From a checkpoint of a small encoder-decoder image transcriber.
Training: soap at rate 0.0017, batches of 64.
Rows from block 4 of the image encoder of a small encoder-decoder image transcriber, named by matrix and row number. Rows with one number within an expert belong to one neuron, the router's apart. Each number is 128 + 24 x the weight over its row's rms, rounded and kept within 0 to 255. All counts start at 0.
Before each expert's rows are labels from the 100 images, of 14976, where the router gives the expert most weight on average: "colour at peak" is the nearest of a few named colours to the mean colour under the peak. Only what is clearly more common there than usual is listed. The data: analogue clock faces. In brackets: how many of the 100.
# router: slot weights (encoder.blocks.4.mlp.router.weight, 8x96, trained with AdamW), inputs 48-95
# up: expert up (encoder.blocks.4.mlp.up, 4x16x96), inputs 48-95
# down: expert down (encoder.blocks.4.mlp.down, 4x96x16, transposed), outputs 48-95

# expert 0
colour at peak: brown (57)
router.0 [152 134 151  86 167 100 140 101 102 151 160 132 145 122 118 107  98 137 150 132 112 110  69 143 117 153 138  93  90 133 126 146 144 163 153  95 103 145 105  74 110 119 124 133 151 140 166 116]
router.1 [105 141 127 155 163 148 113 129 121 124  93 127 143 137  75 141 178 141 143 174 180 128 126 183  92 141 114 126 149 144 144 110 148 105 137 136 158 121 115 123 132 149 130 139 133  89 156 122]
up.0 [113 126 130  99 130 136 142 118 136 150 107  98 126  83 114 105 116 100 115 165 114 145 103 130 134 123 119 131 110 118 124 164  94 173 144  89 106 231  79  99 122 107 121 124 120 101  95 117]
down.0 [136 122 110 155 127 130 166 103  89 139 126 169 126 135 107 115 132 152 164 144 143  80 112 135 151 137 136 163 126 144 141 121  94  87 113  95 109 164 147 141 118 126 137 113 161  53 132 151]
up.1 [142 149 128 166 121 183 151 129 139 100 144 114 132 185  99 124  93 124 109 128  95  96 151 105  88 161 142 156 115 115 106 180 127 125 112 119 122  95 138 105  88 126 112  88 140  94 116 121]
down.1 [139 119 107  76 141  93 111 139 160 157 148 165 111 105 161 148  93 121 125 104 160 133 157 155 116 102 150 100 121 101 140  96 119 146 157 130 121 106 158 156 129 103  95 138 167 134 130 134]
up.2 [ 76 146 117 138 112 106  87 125 156 104 147 126 125 119 118 162 142 194 149 165  70 129 126 127 119 186 111 150 117 123 153 104 141 116 167 170 153 137 123 140 140 138 142 155 173 119 121 109]
down.2 [139 124 128 123 116 113 152 111 139 106 112 143 107 118 137 112 113  80  95 136 188 147 131 134 113 100 113 124 106 168 135 166 118 132  89 139 111 125  83 161 108 135 154 125 121 122 147 129]
up.3 [138 143 139 133 126 103  49  86 116 118 120 132 139 168 151 121 138 119 119 153  88 112 164 108 160 109 153 112 113 122 157 106 145 105 132 144 108  84 116 143 106 191 123 146 158 143 114 100]
down.3 [138 117 113 151 103 139 105 121 118 156 123 134 128  67 146 143 159 131 119  71 120 154 145 117 104 117  92 169 130 121 144 148  94 140 137 104 122 135 136  91 141 123 113  95 126 144 158 126]
up.4 [107 172 150 136 118 175 139 124 165 111 111 105 129 106 132 132 165 172 127 136 135 145 108 175 145 139 152 186 125 111 137 102 139 118 130 154 138 112 195 163 121 158 118 146 119 131 110 114]
down.4 [165 160 110 104 134 132 133 106 125 135 139 139 148  88 120 109 153  92 148  88 167 122 110 131 157 164 121  91  97 137 126  95 145 124 131 136 140 179  87 141 169 108 113 152 155 104 167 135]
up.5 [120 111 101 129 128 115 109 120 133 159 133 124 140  72  93 146 137 114 107 170 161 138 137 122  45 138  97  99 149  97 137 116 161 152 111 123  96  93 129 105 107 147 159 124 132 106 162 103]
down.5 [147 172 110 118  84 122 121 154 145 119 114 113 126 180 158 140 148 117 160 137 126 115 130 120 124 107 146 129 166 123 134 141 118 117 107 156 154 145 103 116 137 141 146 136 128 139 113 117]
up.6 [112 152 125 108 149 108 144 115  78 129 132 159 119 114 146 112 109 186 135 133 117 139 109 115 134 100 167 107 110 114 111 137 101 146 120 121 126 145  87 109 130 143  94 142 147 128 127 108]
down.6 [120 111 103 136 142 121 140 148 125 121 138 120 116 147  95 121 177 155 165 163  96 140 118 120 121 152 146 152 145 141 103 100 162 104 142 161 119 194 133 114 130 111 151  56 170 149 134 104]
up.7 [134 147 101 128 129 140 151 118 121 177 118 128 130 103 136 137  96 184 107 198 114  97 137 173 152  88 145 152 100 138 155 100 139 126  58 111 128 160 130  84  87 127 116 110 123 134 104  99]
down.7 [124 115 128  84 119 130 142  88 120 160 168 126 113 140 125 123 158 102 150 124 168  76 127 111 152 177 116 126 127 121 202 142  86  82 172  97 157 142 173 155 119 132 138 156 148 121 167 145]
up.8 [151 111 145 162 130 138 147 134 101 119  81 168 129 114 137 152 178 139 126 135 116 133 148 136 141 130 156 161 152 125 164 177  97 175 108 114 106 185 138 167 145 122 109 121 106 113 171 116]
down.8 [120 132 102 114 104 143 158 140 101 135 131 123 163 155 127 117 152 162 127 130 160 110 154 151 145 156 100 142 134 165 112 116 118 119 119 110 124 118 179 148 148 146 105 144  92 172 109 158]
up.9 [157 115 135 120 155 112 131 132 149 183 145 174 133 111 106 113 105 104 136 162 152 109 144 114 120 120 123 147  67 111 115 108 109 127 100 117 172 193  73 106 150 117 167 114 149  90 118 154]
down.9 [148 161 101 165 148  85  86  89  99 109 112 103 147 133 112 107 139 122 170 147 136 144  97 184 141 124 127 146 164 132 125 141  86 132  95 134 112 130 150 117 127 122 129 111 167 113 133  86]
up.10 [151 139 143  99 117  99 120 142 113 125 149 135 104 139 119  82 121 141 145  71 184 119 135  90  86  83 143  98 113 143 153 108 135 131 116 122 131 106 125 105 144 146 112  99 155 139 103 118]
down.10 [134 145 129 182 116 121 147 156 133 145 119 149 122 121 159 146 117 153 183 111  91 156 154 192 154 138 118 182 142  99  85 142 165 118  95 150 130 128 122 133 132 140 156 119 132  98 116 142]
up.11 [136  86 144 144 164 139 128 118 124 105 146  93  70 116 176 132  87 146 145 167 116 144 143 128 117 120 128 124 121 139 161  89 121 161 127 114 114 118 103 132 106  96 149 119 177 114 132  81]
down.11 [130 164 133 136 128 174 148 109 123 112  86 142 127 117  84 126 107 123 142 113 124 125 127 127 145 133 138 162 134 108 130 152  96 152 147 141 128 154  81  71 112 111 160 104 121 127 162 120]
up.12 [129 145 102  81 125 127 128 146 167 130 104 107 140 152 150  97 133  87 141 120 144 120 136 113 151  87 151 138 123  99 141 162 142  84 159 123 164 145 153 147  78 126 132 133 111 158 145 111]
down.12 [ 78 131 149 161 147 144 113 158 133 105 120 135 138 101 108  96 174 179  78 141  99 147 118 145 151 137 149  90 139 133 138 116 142 128 114 143 152 141 164 117 120 131 120 127 180 106 110 137]
up.13 [153 130 167 174 121 129 143  86 109 101 130  87 109 106 165 108 137 163 104 116 143  90 161  67 136 138 109 112 106 127 172 105 132 133 161 106 132  77 148 124 147 127 147 121 136 155 145  62]
down.13 [129 102 139 116 169 140 101 146 136 138 121 151 123 149 153 157 133 142 159  87 138 154  92  99 114 110 138 152 147 125 143 149 149 138 134 134 122 131  81 108 111 112 123 113  99 105 112 137]
up.14 [144 166 138 123 152  86 141 147 120 165 153 127 114 139 138 107 158 164 137 113 125 122 125  99 102 119 156  97 152 154 154 129 148 115 127 107 153  84 122 101 100 143  87 115 161 188 122 106]
down.14 [113  74 165 153 116 121 121 154 155 124 125 146 122 135 114 124 147 142 165 137 132 119 135 111 103 128 159 153 160 169 108 131 133 122 110 146  85 160 147  98 147 133 172 118 102 107 129 111]
up.15 [116 150 140 122  68 105 109 131  78  87 140  89 162 134 121 116 168 118 138 109  96 136 141 164 115 160 139  93 116  92 152 116 128  96 119 106 106 161 164 136 170 102 108 124 143 155 106 152]
down.15 [147 147 131  90 131 134 141 141 157 121 185 109 120  75 123 134 122 110 125 103 166 150 137 129 117 168 137 203 131 165 130 117 128 148 130 146 196 114 112 118 138 104 128 130 106  97 126 115]

# expert 2
colour at peak: brown (48); black (43)
router.4 [116 105 150 112 131 176 123 104 123 139 151 115 130 122 143 188 165 117 117  83 108 145 136 174  98 162  98  86 110 151 161 128 142 133 107  98 145  90 110 159 101 103 157 137 110 109 149 118]
router.5 [140 137 107 127 104 125 122 170 153 156 113 119 122 114 109 162 127 142 141 126 113 150 112 116 112 127 125 100 102 150 164 141 178 117 125 154 116 118 168 164 149 150 130 167 122 139 103 143]
up.0 [124 119 114 135 169 182 123 147  90 127 132  71 131 104 151 124 123 179 134 150 194 121 148  86  87 137 131 158 135 138 141 109 120 104 172 140 128 111 118 129 121 127 136 116 146 134 114 110]
down.0 [163 139 131 111 128 110 155  96 123  99 145 174 156  92 123 131 137 111 100 139 123 170 152 142 137 131 127 108 118 130 123 106 129 136 118 113 162 109  64 118 114 192 115 151 132 133 146 161]
up.1 [121 148 122 136 124 141 102 123 130 142 137 116  94 127 111 125 132 141 104 176 147 115 124 115 106 137  95 101 149 177  96 107 106 126 149 143 125  68 101 176 112 136 121 119 139 124 135 139]
down.1 [120  63 119  84 120 147 122 159 139 116 118 157 154 144  74 137 147 107 164 124 132 132 114 146  95 128 101 145 128  92 130 112 139 109 125 146 115 133  61  90 101 153 156 138 114 104 104 112]
up.2 [133 102 129 115 127 149 141 112 151 176  97 128 174 122 109 151 150 117 128 185 166 139 111  98 154 138 146 124 137 140 149 121 159 127 171 165  99 142 162 122 186 149  88 112 127 146 134 183]
down.2 [ 87 166 125 159 132 125 118 123 184 145 106 142 121 132 106 128 155 103 174 102 129 116 116 138  93 146 137 127 159 161 116 138 183 129 145 103 114 170 128 104 101 113 152 104 130 142 112 144]
up.3 [ 65 153 121  96 113 160 159 116 136 102 177 176  97 100 154 108 103 134 124 158  81 130 109 166 148 151 148 119 167 186 109 145 128 133 110 112 136 145 133  96 104 121 112 130 104 100 174  62]
down.3 [123 110  96 133 152 140 151 149 109 152 157 114  86 111 118 143 120 137  79  87 110 125 118 165 109 137 141  84 108 101 138 149 120 151 146 108 136  78 134 160 135 143 132 144 123 105 123 109]
up.4 [114 118 152 139 111 116 121 178 111 103 118 113 142 116 108 158 136 147  97 183 164 135 148 117 129 119 112 135  86 142 110 104 110 133 135 161 155 128 165 121 162 149 134 162 149 121 134 171]
down.4 [160 148 118 140 133 117 114 128  99 118  88 135 132 140 113  85 164 148 168 127 126 119  96 127  97 157 158 131 176 108 162 103 113 122 121 127 130 189 133 139 121 140 135 154 160 140 113 108]
up.5 [127 110 177 124 117  92 120 103 140 116  73 132 143 129 120 131 128  83 137  94 154 134 132 137 134 158  93 151  99 131 136 161 112 160 145 165 114 143  45 143 143 115 132 120  81 121 152 123]
down.5 [119 160 103 107 135 104 119 133 118 116 146 145 131 154  91 142 143 136 143 187 126 119 129 111 137 102 150 148 157 143 152 144 132 120 140 107 114 124 197 154 131  98 159 129 180 140 112 113]
up.6 [133 110 147 112  86 155 118 118 129 151 119 153 112 169 114 126 139 114 141 147 163 106 124 124 149 153 123  86 137 154 173 104 127 113 180 132 125 146 126 163 191 144 152 156 106 121 127 158]
down.6 [144 169  99 138 135  98 122 134 131 133 131 137 158 143 131 129 142  83 162 139 122 171 124 143  82 154 109 184 129 116  76  94 168 110 104 113 146 124 136 129 150 136 124  93 147 119  87 143]
up.7 [114 127  61 114 129 158 147 140  97 110 147 149 144 130 129 140 114 153  89 116 131 114 141 157 155 117 160 138 144 171 152 161 132 144  99 114 136  78 127 160 124 150 118 158 110 145 136 152]
down.7 [ 95 152 140 127  93 137 137 121 111 125  96 149  91 127 135 188 107 106 144 148 124 116 112 146 146 129 112  74 134 127 147 125 134 129 160 134 135 142 168 134 143 135 126 142 129 105 131 118]
up.8 [154 110 143 150 127 125 118 126 131  95  82 116 131 110  98 116 129 121 159  99 112 166 136  58 119 135 156 173  98 116 103 130 121 152 139  84 150 135 106 119 103  92 103 150 150 113 154 148]
down.8 [143 173 144 108 165 148  94 147 156 103 155 127 121 163 105 123  83  94 154 117 160  88 128 124 135 107 141 100 110 132 149 161 160 130 119 114  71 146 149 116 119 135 125 133 154 176 102 101]
up.9 [113 127 123 143 140 147 137 102 112 145  84 124 124 147 134 101 139 153 147 183 169  90 141 112  99 143 124 137 183 113 119 101 105 127 131 136  92 168 120  74 137 120 113 138 158  91 171 115]
down.9 [102 151 151  87 103 115 152 104 159 112 118 121 145 116 132 132 163 107 122  35 203 144 120 150 101 131 138 137 159 143 134 109 147 143 137 148 125  83  73 159 121 137  83 132  87 148 154 126]
up.10 [118 140 167 109 144  64 106 151 107 137 142 149  88 109 118  70 143  93 142 114 139 119 114 128 123 146  91 109 127 127 132 131 126 171 168 139 104 146  96 115  82 139 177 123 100 123 131 110]
down.10 [128 140 106 133 108 166 144 107 173 129 116 135 119 137 162 124 101  98 130 166 118 125 159 143 104 145 106 202 150 119 122 126 135 143 121 140 126  99 152 142 169 148 111 148 152 121 149 134]
up.11 [125  92 119  92 133 122 157 133 110 122 111 131 123  73 148 123 119 137 147 135 110  98 101 148  87 131 115 132 112  96 122 128 168 155 109 129 132 172 133  70 108 112 106 124 125 137 113  94]
down.11 [129 125 134 178 149 108 157 127 137 155 146 110 148 136 142 112 100 153  96 112 121 135 113 124 141 128 158 128 109 173 109 129 133  79 137 173 136  69 116 130 110 126 102 155 124 121 164 138]
up.12 [148 124 112 138 164 126 117 161 138  99 102 177 113 151 145 157 100 101 112 122  66  81 110 118 117 120 158 136  78 105 139 127  89 153  78 150 113 126 129 140 111 144 113 126 163 123 174 131]
down.12 [147 140 173  84 148 137 101 102  91 122 126 156 134 132 120  71 129 132  92 111 144 122 110 108 129  87 139  99 118 106 108 123  85 163 169 119 141 116 149  94 114 115  93 152 127 164 104 108]
up.13 [124 143 113 109 139 145 125 118 137 162 102 117 105 124  88 141 164 140 142 156 116 138 144 178 119 141 142 170 134 129 116 111 173 103 146 133 163 132 143 110 159 115 135 137 144 163 128 105]
down.13 [127  46 122 180 133 149 142 138 146 115 147 150 138 114 130 172 112 151 148 102 130 149 143 171 147 116 117 137 130 151 132 153 128 119 138 146  93 141 194 154 134 189  79  98 128 161 130 138]
up.14 [133 127 123 163 123  66 114 177 146 151 108 113 138 190 137 153 139 118  96 109 155 122 151 129 190 168 118 166  83 148 124 114 139 109 143 154 152 119 131 138 135 131 120 117 115 113 104 120]
down.14 [132 143  83 114 145 166 131  94 113 131 133 153  95 108 118 125 159 106 128 174 164 145  99 143 124 115 119 164 137 117 161 106 125 122 123 109  85 152 117 152 108 166 136  83 124 149 168  97]
up.15 [126 141 170 125 176 113 138 155  94  89  77 106 116 126 102 121 146 113  91 100 120 163 109 134 142 130 118 103  94 136  86 163 111 156 112 125 120 117 128 121  71 137 122 171  97 133 135 121]
down.15 [141 120 105 101 151 155  94 132 152  90  97 176  95 152 146 124 169 169 129 117 110 150 145  91 126 106 140 138 139 104 106 153 143 134 149 123 120 106 137 144 152 161  84 161 153 159 153 124]

# expert 1
colour at peak: grey (90)
router.2 [112 154  76 107 101 128 137 117 138 116 136 148 122 137  90 151 158 143 116 134 130 109 169 129 125 111 132 142 100 127  91 100 164 134 107 147 123 132 163  91 105 134 123 137 152 160  97 117]
router.3 [153 157 112 161 156  86 107 128 149 128 141 173 134 141 163 120  83 114 154 107 145 101 151  96 122 105 140 132 131 121 125  94 157 114 132 130 168 117 116 139 101 135 130 105 197 144 142 131]
up.0 [131 162 135 112 125 146 108 117 196 146 134 181 167 162 138  99 135 101 147 158  79 138 141 123 143 148 139 165 117 149 149 130 132 132 123 136 118 142 181 193 140 113 141  92 126 148 111 164]
down.0 [156 148 172 134 136 146 119 118  94  95  73 117 132 100 141 169 186 126 125 147 148 124 105 119 161 117 151 103 134  95 138 109 178 124 107 138 134 118 116 110 112 105  81 107  80 106 158 105]
up.1 [132 144 139 133 129  99 138 176 151 115 137 105 155 105  89 132 157 124 181 167 108  90 132 140 138 149 123 143 138  88 119 160 138 107 108 128  85 100 121 132 119 126 136 161  91 128 137 168]
down.1 [160 128 140 185 141 107  97 138 158 126 168 100 100 160 174 113  90 116 154 102 130 156 140 115 136  88 123 172 156 115 112 138 146 123 121 151 127  83 163 148 123 108  94 123 147 132 133 169]
up.2 [153 131 124  70 104 140 116 138 127 157  99 106 140 134 156 146 140 110 114  84 131 174 123 116 139 181 132 107 108 109 163 146 139 117 129 114 173 104 159 147 153 117 148 101 115 154 128 156]
down.2 [140 147  95 136 148 128 156 143 109 136  83 143 149 186 122 124 173 115 109 169 117  96 141 122 132  96 104 167 134 139 117  79 151 123 143 156 102 127  70 128 144 139 104  95 139 117 104  76]
up.3 [119 141 110 132 170 163 153 124 130 133 156  91 128 132 112 123  78 156  91 128 168 106 118 131 121 132 142 137 139  80 145 141 147 131 104 123  91 114 143 138 110  75 172 133 181 133 132  88]
down.3 [123 120  91 109 107 133 122 134 126 113 134 127 149 139 100 168 122 118 133 138  96 147 164 107 120 122 137 121 142 153 163 144 143 115  91 163 121 130 129 117 146 112 116 157 115 118  78 149]
up.4 [159 169 137 113 140 180 169 143 107 116 124 104 134 130 102 184 170 140 128 123  94 112 139 144 145 128 132 132 103 173 117 126 149 103 138 106 151 141 167 125 144 144 132  85  98 121 125 120]
down.4 [177 149 144 152 104 115 129 135 130 152  79 149 117 159 168  96 133  96 177 165 129 162 120  95 119 119 134 167 138 125 139 150 140 135 120 151  95 140 136  83 165 160 136 125  82 135 116 133]
up.5 [136 165  85 137  97 152  95 105 129 120 142 158 104 126  77 145 119 139 111 178 102  99 136 150 147 139 152 150 128  83 126 117 133 142 141 134 120 160  83 114 109 131 140  94 141 141 200 117]
down.5 [ 80 163 137 110 161 138 120 137 139 114 128 111  81 155 118 128 140 128 162 126 119 140 129  93 130 163 105 131 219 140 141  65 152 135 171 139 105 151 143 121 141 118 145 142 137 130  93 133]
up.6 [127 143 135 124 166 160 113 129 101 125 146 151 107 119  98 118  74 109 144 144 123 100 138  89 121 180 113 152  96  56 124 107 134 150 121 142  98 107  63 128 110 114 155 134 165 117 139 129]
down.6 [149 119 115 165 119 116 123 152 107 147 146 174 125  90 106 105 139 111  73 151 151 140 112 152 159 125 122 116 108 112 112 134 108 123 146 133 100  78 154 152 129 130 139  79 121 134  83 150]
up.7 [107 140  93 114 148 145 146 117 100 120 134 113 122  88 119  87 140 132 162 160 127 138 149 104 125 153 155 135  86 117 139 144 120 119 144  95 139 212 138 112 122  98 119 143 157 109 149 101]
down.7 [127 121 169 116 144 164 136 106 130 140  71 135 116 147 143 143 127 123 130 109 141 119 102 160 122 114 129 135 111 118 139 130 148 143 125 164 147 124 180 115 109 148 132 104  91 165 123 113]
up.8 [160 141  98  84 126 147 132 150 150 171 136 116 126 139 105 152 129 152 152 108 133  96 136 116  91 146 149 120 173  76 102 135 108 148 141 131 151 119 104 140 118 122 134 115  88 145 155 120]
down.8 [122 123 141 155 117 198  76 157 128 108 160 112 145 153 156  71 106 155 121 159 127 138 129 137 134 138 118 127 118 147 105 165 132 119 135 149  63  90 132 151 118 145 141 117 146  76 119 132]
up.9 [115 122 162 117 152 133 129  90 154 141  91 117 100 130 111  92 159  81 159 129 125 133 137 147 114 148 101 157 157 119 104 112 132 133 153 110 144 173 105 105  84 150 135 143 123 100 139 100]
down.9 [ 73 104 115 136 131 124 104 142 127 159 151  92 109 198 182 150 116 134  93 115 127  94 122  85 157 107 145 130 135 133 128 105 134 130 127 157 172  98 131 137 174  98 125 136 123 169 129 153]
up.10 [145 115 126 150 114  89 128 148 133  80 122 149 115 131 117  95 121 124 144 141 137 104 111 123 115 100 113  96 106  66 112 151 127 127 130 180 151 145 127 136  76 125 139 112 144 176 140  95]
down.10 [135 107 136 152 126 141 127 126 103 175 144 157 113 114 141 130 176 105 154 116 111 142 142 141 148 107  94 154 146 114 143 147 121 147 128 129 116 115 133  63 109 168 142 121 157 140 126 112]
up.11 [130 137 123 173  88  89 125 145 160  93 150 126 149 102 137 145  85 155 109 137 133 135 126 120 151 152 112 162 118 142 110 147 159 147 138 127 117 153 159 156 144 180 145 157 165 165 186 143]
down.11 [168 148 139 143 124 113 140 142 130 121 112 133 122 192 134  91 106 115 137 144 151 132 128 136 146 116 119  94 103 118 116 104 155 137 159 131 151  99  60 183 103 101 157 132 168 141 124 100]
up.12 [124 129 128 170 136  91  96 150 119 141  90 133 127 122 137 144 141 169 142 138 173 149 141 128 199  79 162 140 151 113 152 144 127 129 181 169 150 103 157 144 169 111 120 133 104 120 106 160]
down.12 [163 130 105 146 109 136 143 148 137  99 142 124 100  93 136  91 112 137 143  87 156 145 118  98 127 168 137 131 169 116 151 104 113 138  92 107 162 141 154 180 137 140 118 146 142 102 143 120]
up.13 [125 135 122 117 137 112 103  98 134 114 123 185 144 139 131 133 140 153 126 141  51 133 115 111 143  79 121 177 135 100 142 147 117 150 118 155 118 125 132 131 145 152 150  99 173 150 141 103]
down.13 [128 123 135 119 107 116 126 144 132 106  81 171 133 128 145 116 172  97  85 137 114 174 101 143 118 101 124 103 137 182 135 105 134 135 166  71 138 139 106 106 155 118 144 137 118 108 135 108]
up.14 [119 133 147 100 124 153 127 134 128 131 133 168 110 132 160  86  87 176 115 187 148 137 141  93 100 121 111 130 127  99 151  93 166  92 127 121 145 116  90  95 152  95 108 132 180 139 143 107]
down.14 [124  88 140 151 167 143 114 131 130 117  98 117 155 133  98 138 115 147 137 125 116 149 128 177 147 111 121 140 104 135 135 148 130 147 179 122 179 140 117 156 112 160 163  93 128 162 100  67]
up.15 [119 135 162 165 125 143 162 144 140 138 131 143  90 120 144 106 113 106 171  97 135 164 144  73  95 118 118 164 152 120 135 113 158 106 109 117 161 132  88  99 110 118  93 149 151 125 136 120]
down.15 [132 104 132 162 126 112  88  90 126 130 142 140 106 171  78 164 116 116  74 100 143 149  91 101 131 106 109 129 132 163 137 119 134 143 119 161 113 176 134  94 160 149 151 105 100 126 135 109]

# expert 3
colour at peak: white (37)
router.6 [112 132  99 103 133 148 122 127  96 122 129 113 136 110 178 148 114 147 126 146 127 110 110  80 121 135 144 118 134 188 119 105 166 114 158 122 130 148 159 142 111 128  90  97 129 174 107 129]
router.7 [143 131 156 148 133 119 138 112  87 113 139 110  96 140 117  99 156 124 109 128 144 115 117 116 175 136 106 152 168  96 109 169 134 117 174 130 125 135 104 201 173 100 134 149 137 142 160 106]
up.0 [158 106  95 136 104 167 117 123 152 136 138 137 107 138  88 104 108  99 115 165 156 130 101 109  71 147 147 132 161 143 152 144  98 111 151  99 132 125 121 117 113 143 134  95  99 124 154 166]
down.0 [145 128  94 110 132 128 129 157 125 140 148 109 113 136 205 117 178 162  96 154 101 138 127  82 123 107 140 147 124 129 120 146 130 108 124  86 118 105 140 102 113 118  94 124 146 103 157 189]
up.1 [115 143  90 112  89 148 187 117 130 175 138 152 123 143 108 130 101 108 196 160 168 145 110 132 122 167 173 137 100 125 145 150 141 133 139 152 103 147 133 110 159 114 156 105 130 118 149 100]
down.1 [124 121 133 137 128 113  84 137  74  99 107 118 153 160 166 130 187 141  86 114 102 102 139 142 147 106 138 131 140 100 100 150 167  71 112 124 118 100 138 120 104 165 128 127 104 153 118 147]
up.2 [159 152 105 141 162 120 102 132 114 159 146 121 104 108  61  97 105 124 141 105  95  97 167 167 162 147 122 172 146  65 104 134 124 104 114 142  99 129  97 125 149 117 151 111 143 139 145  85]
down.2 [118 117 169 130 170 141 154 136 113 157 119  95 165 121 132 139  91 113 143 110 152 138 138  97 152 155 150 110 121 159  89 137  94 140 174 115 184 111 104 131 168 111  99 147 119 118 114 147]
up.3 [157 146 139 175 167 101 108 115 131  60 109 114 118 125 150 152 141 123  99 128 118 139 137 112 120 115 111  86 103 131  63 107 130 140  93 139 112 157 136 109 100 127 118  90 131  98 108 148]
down.3 [135 123 111 140 110 134 150 133 102 185  84 139 123 104  54 161 115  98 139 104 140  97 132 130 118 149 129 131  89 130 112 149  81 177 117 114 144 124  98 122  91 124 173 136  99  85 130  84]
up.4 [122 141 173 161 153 140  85 106  95 109 104  99  90 145 124  74 160 147  97 110 147 147 127 149 107 151 137 122 133 136  84 102 105 156 120 123 127  88  99 114  97 127 129 125 127  91 113 107]
down.4 [127 109 162 168 150 121 114 134 130  98 135 122 154  79  99 147 135 151  97 105 179 133 132 125 121 143  98 132  91 113 110 116 133  90 122 126 147 151 129 133 135 162 132 148 124 114 121 149]
up.5 [154 104 130 129 126 140 133 144 138 135 133 105 130 129 160 148 135 105 122 123 161 111 151 115 134 120 139 137 119  60  96 140 146 115 135 118 146  86 185 114  70 106 104 108 106 154  77 172]
down.5 [121 152 150 157 137 158 149  87 128  89  94 146  93 123  90 102 125 108 182 143 152 160 117 147 153 125 134  84 125 162 119 104 128 126  91 132 147 169  83  99 135 136 133  79 131 145 155  69]
up.6 [108 138 129 174 121  86  94  92 112 141 102 131  92 100 113 160 156  92 131 100 123 141 161 120 110 154 152 121 111 109 114 118 154 150 115 120 137 121 153 119 128 122 141 137  93 124 174 158]
down.6 [ 92 146 147 137 101 138 150  97  93 187 114 123 143 173 138  75 156 165 152 118 119 114  84 131  79 153 127 141 115 154  96 140 112 125 134 117  79 162 161 131 112 148 118 132 147 118 125  98]
up.7 [138  86 103 161 142 154  70 119 114  95 145 156  97 125 120 141  81 125 146 119 125 133 149 109 134 175 102 137 173  99 144 116 104 129 153 131 120 138 121 122 182 111 161 128 104 141 134 122]
down.7 [167 135 143 112 164 151 126 111 128 111 120  99 134 150 140 119 110 110 124 158 166 135 162 148 164  95 179 169  97 130 127 141 108 143 152 110 108 100 153 124 143 132  96 121 134 138 123 128]
up.8 [113 114 143 156 143 121 136 122 132 122 135 142 132  87 164 104 146 154 124 111 108 130 161 169 171  82 175 119 134 134 137  96 142 143 115 135 151 131 195 100 135 110 130 134 127 150 102  75]
down.8 [111 114 101 130 103 160 141 117 138 132 137 129 107 124 115 155  84 119 135 132 139 117 107  97 130 159 134 114  94 105 144 128 142 134 136 105 139 141  70 127 135 150 145 135 131 166 125 142]
up.9 [103 146 127 173 133 126 104 107  94 117 134 129 128 135 106 118 108 147 120 141 144 118 130 126 133 138 118 147  91 151 105 158  91  97 107 157 147 112 103 119 118 139 130 101 100  55 128 111]
down.9 [108 125 153  90 110 110 164 148 162 170 119 108 169  88 111 139 103 152 142 112 148 129  94 149 133 119 109 107  95 141 126 135 124 119 102 166 114 130 147 112 125 115 125 140 112 125 143 111]
up.10 [135 121 143 139  82 145 130 151 152 135  64 169 133 111 105 141 122 137 101 114 101 129 146  59 137 107 138 141 128 156  93 106 122 144 118 123 120 132 119 139 165 137 139 126 110 125 157 144]
down.10 [ 60 170 178 133 143  98 134 161  97 152 136 169 149 117  94 110  85 129 143 137 114 142 144 107 144 118 132 129 118 132 121 148 115  99 116 139 124 176 171 120 104  93 140 156 144 108 119  97]
up.11 [111  98 113 154 119  99 105 123 137 153 139 138 125 162 116 109  81 138 130 142 140 160 105 132 105  97 109 149 149 154  82 135 114  87 151 148 150 130  91  97 148 139 145 154 112 122 148 100]
down.11 [101 150 149 133 115 158 153  82  81 113 150  98  91  70 126 153 110 141  71 114 156 129 137 166 149 115 113  95 128 174 119  96 148 148 141 119 136 132 130 137 172 154 155 147 116 143 126  94]
up.12 [135 118 120 129 185 135 129 155 127 143 137 138 117 104 103 108 112 125 163 138 109 102 159 167 110 166 140 133 114 111 123 153 107 109 122 141 131 123  62 128 135  72 147 135 154 101 134  61]
down.12 [160  94 132 121 146 124 104 125 120 123 108  82 122 112 116 122 164 119 153 141 142 148 134 143 153 150 122 111 154 158 103 125 112 177 153 135 101 133 139 167 162 139 138 167 113 147 134 136]
up.13 [115 136 142 105 171 113 178 140 133 176 117 109 136 152  92 139 170 121 164 144 119 139 111 106 140 174 153 142 120 143 111 129 142 121 128 156 128 133  95 123 141 139 128  72 138  78 128 164]
down.13 [160 116 126  95 146 104 129 139 180 124 165 142 122 116 145 163  94 113  94 108 120 121 122 188  99 150 127  85 124 175 118 106 114 102 134 132 127 123 135 126 109 122 132 146 126 150 130 160]
up.14 [127 104 160 134 118  84 104 109 140 112  77 120  88 148  93 144 137 116 133 177 112 170 111 112 117 139 130 145 153 160 128 142 100 152 161 110 104 147 180 116 136 121 108 104 153 137  97 143]
down.14 [115 150 138 120 133 134 145 134 131 146 101 160 124 119  80 117 152 129 141 149 152 114 135 148 114 142 104 121 111 145 128  98 155  98  75 176  65 121 119 108 120 144 137 110 152  76 123 139]
up.15 [140 120 111 129 115 112 130 134 129  94 116 140 150 126 142 143 190  94 135 109 128  94 153 141 117 107 164 107 141 159 134 132 144 137 158 150 116 102 156 173  89 118 139  92 136 109 122 131]
down.15 [ 63 145 130 148  95 106 120 167 147 171 139 113 105 137 127 145 128 137 101 112 127 164 106 152 105 167 111 157 100 127 128 138  93 127  96 135 132 133  93 141 158 117 118 141 132 121 116 122]